config.yaml
model: "image classifier"
dataset: "small renderings of single solids in any pose"
train_examples: 197500
image_size: 24
crop_scale_min: 1
horizontal_flip: false
cutout: 0.4
targets: ["solid", "light from"]
num_classes: [24, 4]
arch: "preact_resnet"
norm: "batchnorm"
activation: "elu"
depths: [5, 5, 5]
kernel_size: 3
stem: "deep"
avg_pool_shortcut: false
dropout: 0.05
widths: [64, 128, 256]
label_smoothing: 0.1
loss: "cross_entropy"
init: "trunc_normal_002"
residual_init: "none"
optimizer: "muon"
muon_scale: "spectral"
lr: 0.0093
momentum: 0.85
nesterov: true
orthogonalizer: "polar_express"
adamw_lr_other_params: 0.0017
grad_clip: 1.0
steps: 40000
batch_size: 128
epochs: 25.9
lr_schedule: "step"
warmup_steps: 8000
weight_decay: 0.03
adamw_weight_decay_other_params: 0.05
Rows from block 5 of a small image classifier, named by matrix and row number. Rows with one number belong to one channel. Each number is 128 + 24 x the weight over its row's rms, rounded and kept within 0 to 255. All counts start at 0. Numbers have three digits each.
After each channel's rows are labels from the 100 images, of 14976, where the channel reaches its highest value: "responds to" is what is common among them. Only what is clearly more common there than usual is listed. The data: small renderings of single solids in any pose.
# convs0: first 3x3 conv, stride 2 (model.blocks.5.convs.0.weight, 128x64x3x3, each kernel summed), inputs 0-63
# convs1: second 3x3 conv (model.blocks.5.convs.1.weight, 128x128x3x3, transposed, each kernel summed), outputs 0-42

convs0.110:085101122103116112104107128086090077152135106140119135127129109160138131126118162143130124124120139141129110148151136083073126145111132170125099144143104152208151165122132152105146129153114130
convs1.110:115141135147121134137137134120095145102135153003152148156129107134128111080139164126132154138120115162104115115145137140102132132
responds to: bumpy ball; cog

convs0.12:169106162116147133139118127121117141126155070111143132152191103168121131173124124100140146111113125123144144096081115116148093141138133161106059170122121103159120145128107144129122126110132134
convs1.12:132121101130087157116136125148159128209095118123102148113132124107129138138094124117139137124109137142113104121131150125158121131
responds to: spring

convs0.2:159108103140116135169122112117122137132151121083135129137138122125106125128183123176131086193103134122157122131105070124120135143122172109123127099127158112172129112140155141111144131076097129
convs1.2:131110135155143107165128131127092121081124175117104157063112159139109138098094169165111078141117153174168161083141094143085122123
responds to: light from: left; chain link

convs0.76:124154102082112146138097111162146158175122100122094098105140115082125076137141085121131135141133106097126113135143115102120129093124169144136142165146151121134106166120162147140161111151142164
convs1.76:094144137171141120100100138142112138106134120075139111112127148129108131150111134146116104122122085065101148116117084138148185133
responds to: metallic

convs0.93:132139121109152101183137124165122125134130145145110120126127113105100127147108134094141098123089075125154147072126120120174148168128161164173127097133101130132142107092148141081123153105130141
convs1.93:090124143156092137111134122106069109161158122124118132123128153136106143150089170129139099113132105132176105161153147140104075152
responds to: capsule

convs0.50:115135131139107132118124137155126124159123099167101117115089110106100139128150151151165176109134135081110127101136151146096134104118125196152127111132138145170123100165095167141110145176136141
convs1.50:158160123111083127087119134110123180100145084083127121133171134158162130127103139149154119125123075114119086146124137140113087153
responds to: cog

convs0.27:149087127118143088112098133176113106153139154069118090122134132148129106110081141113133116098123126119110071159133102124138114151124120136133110162205122129144123121119103145099115103146133133
convs1.27:137111134178134110092159122112142132093170129129137095139142093098112119143156127159158141135105124117138113158098121159130119125
responds to: chain link; cube frame

convs0.77:154081136136130127082126156135131160134176144111133128143137100117111068119169096144120122096150151149141124168170132136139142150134148128115129082149118132151095093111103133174148085121120111
convs1.77:128129113133168141143133118117095149099144117081115091152100157116136126112100083137139109109131108160186131133121141079090122118
responds to: chain link

convs0.126:149126116121144112158112121180119145126155133123172114124136132127097104104108115171132150074165158130128134158148134151131149105144115118126124064124111074117119124117105148194130110104100113
convs1.126:133100140145146089150097158135090128134126116087132092077117064133110168151137064136133126124090162108151092189135109112170097118
responds to: chain link; cube frame

convs0.89:127141104155098111128151124161124149151136120163161135112104150140136098142112115036142143132113103161111129122097134114106120142126078183096151110140134174111114138125118122130148136170115117
convs1.89:121128163089158125086146149122109134151123150116123097183143101114125128135134113126138133128122132115159088132119165108112126115
responds to: light from: right

convs0.6:078153159140084134139125151127139125119187127149083135133152137158111103095112153121102149165151130123138116113095100114132151167158123123134148141115114122133117100130103136205124151160106119
convs1.6:133120119097139100166118136108146149155116111135107140173167108132160107128058136150114118122143127123129176159127135136151157151
responds to: cog

convs0.22:113129122111130175096127102152138117165138116120147087122089111121118182120127142140147137154130154125105133127099164119117171141135086140153173125142116111132139164134184107087142100086135159
convs1.22:102156158196164084141111122116103118150077148101123142112127137141103145140138133111112106132117154098096124129138088128129100122
responds to: light from: left

convs0.62:124145145132146139106110140122103115116125116132128123137126113154148118121125174127112117126123121165132130112111143073130116138181102204127137152117107113216143109084140111147108160142111113
convs1.62:136135113110089131101120122124175145169120128056154137228127110127118093156133173137140126123123179173107137147136150128138136124
responds to: bumpy ball; spring

convs0.117:151133148140089105154128129143142133135127121163085126119112116123124129131139100118191142156088074113116129098126141112139195137129182138131099126123117102146101102132125173127116167097111155
convs1.117:116116151141145150118139101082132151094135080059160153101135164118106115135099148128128142129134103130146110140131125133085152130
responds to: torus

convs0.99:133139106134090131098130116144163145131133160143127093104146159133120107127132137107128186130129211099146103151140119103154164121135104126137130112152113202121135089134111127110102117138153125
convs1.99:136141113090131130063129145161143125118138126156107109120177128130174152142100106117135097104131145094097074110179106109141138127
responds to: red

convs0.51:090132112151126126118164135155132111149139195166154141172108125114135084116135108189095127129174115123146091124120109120104123128120096150115146135145100111110118136095145172133112135111155092
convs1.51:125125082160157106130116163098149116155125116111120109160135101087137104118110115123133102145095128139140147110127103097118128094
responds to: jack

convs0.112:152122124131128085120097103125109124117148117117117088172148146160125093085131123118124124107105174094143162133099125139138113115108106128124095099077142145125114150104133130114136213105106114
convs1.112:126119126086099135167128118106142124150105152166159115065133108142132143118135088154161132127101125165091125133168147120112129111
responds to: torus

convs0.90:141143113129117086128132131095126129135087111141142109130131182114117117135116145139152131153148077156137155103135126110146154172166114115132205134106146129114128105133179128128123149160074149
convs1.90:083123124084121141098102137115161095118114134130121105103150154111099094110115142130110091117113082109137119127131125118145114157
responds to: metallic

convs0.84:140107089108108124145109100152081142108138124154122119131107128152122120121155148080143156147097077112109113111120138185120145153127138159088129107084075134177131126108133108157134139138103145
convs1.84:130164145101123173140151126119148121073065121082107127083134130125118133099169181142150150128119079133124124122094124120117143131
responds to: chain link

convs0.94:150111105124091109123106142157094140192151130160082148087107132114159083125160151130102131124125128139083108121146137090122155128139116095105136131175149129159117130133133082154142126111154143
convs1.94:148172098146118120140112131111132133010124093118118092180105134108127133132137066143116141130123149159144150140087101142147122104
responds to: chain link

convs0.124:138149071090148106148158106121110130144133165167071097137101144096126121154116127113136116117088139133107135158117154103134164136109104141126064133138148101117127091127127085150130157107129112
convs1.124:121128136112111155137109107125132129097129097158142103123125161110133145148128100134128161148102135154145093118083118146124159078
responds to: chain link

convs0.48:136137179111108094117112198140164163111132105171084112124133111149166114121150129113154128114100126128156112115091151141124114135127118163135097151148118150095138146127128182123086109147124111
convs1.48:115113075139077138136125093099127193162188118066117164128115133116104108096089154109110155130110086138114088112093119125149147148
responds to: jack

convs0.118:129142111129121176140123097141140134167135198064152126144148115138135123129135155124132091132121117159131139101159113112119114108087112123151129151142108129087151142154127197122095123138091125
convs1.118:138104121103141087105115150115134095125141167154126111146142083101079106150116098134097070099142132121113125147115097121136119133
responds to: jack

convs0.21:126121099158147126151089158173112121123127118135111122124139182120119089124136133128180124166129135090114152128090107120114178156092130145123140084129151099160146154137127116169131128099130176
convs1.21:161140128155141124174134139165109155172160136158120163104132165164143161135146148161117148153147141163163164143128135145137125118
responds to: star block

convs0.32:136110127141120145139123138154118135104161140146114118155134128147129113124114098147109132122107132136104135110134068167147109144120054147156140097098109203109124133133144097109112176100108092
convs1.32:122125130078167142119118139115140139148171162124129116122126125113139137125142123126139151113141103136097083153150140098154122146
responds to: light from: right; chain link

convs0.52:134136099143122114142111087108117093116222107111150081143155082162109152141105098144138153122110114103124141132105113113123135174118110131148149109122099116088139126138101133129134128131160109
convs1.52:117114163115147141125145157114125114138114151051134102117139094115132137138107090127111114120095198100112105147104136103136132148
responds to: chain link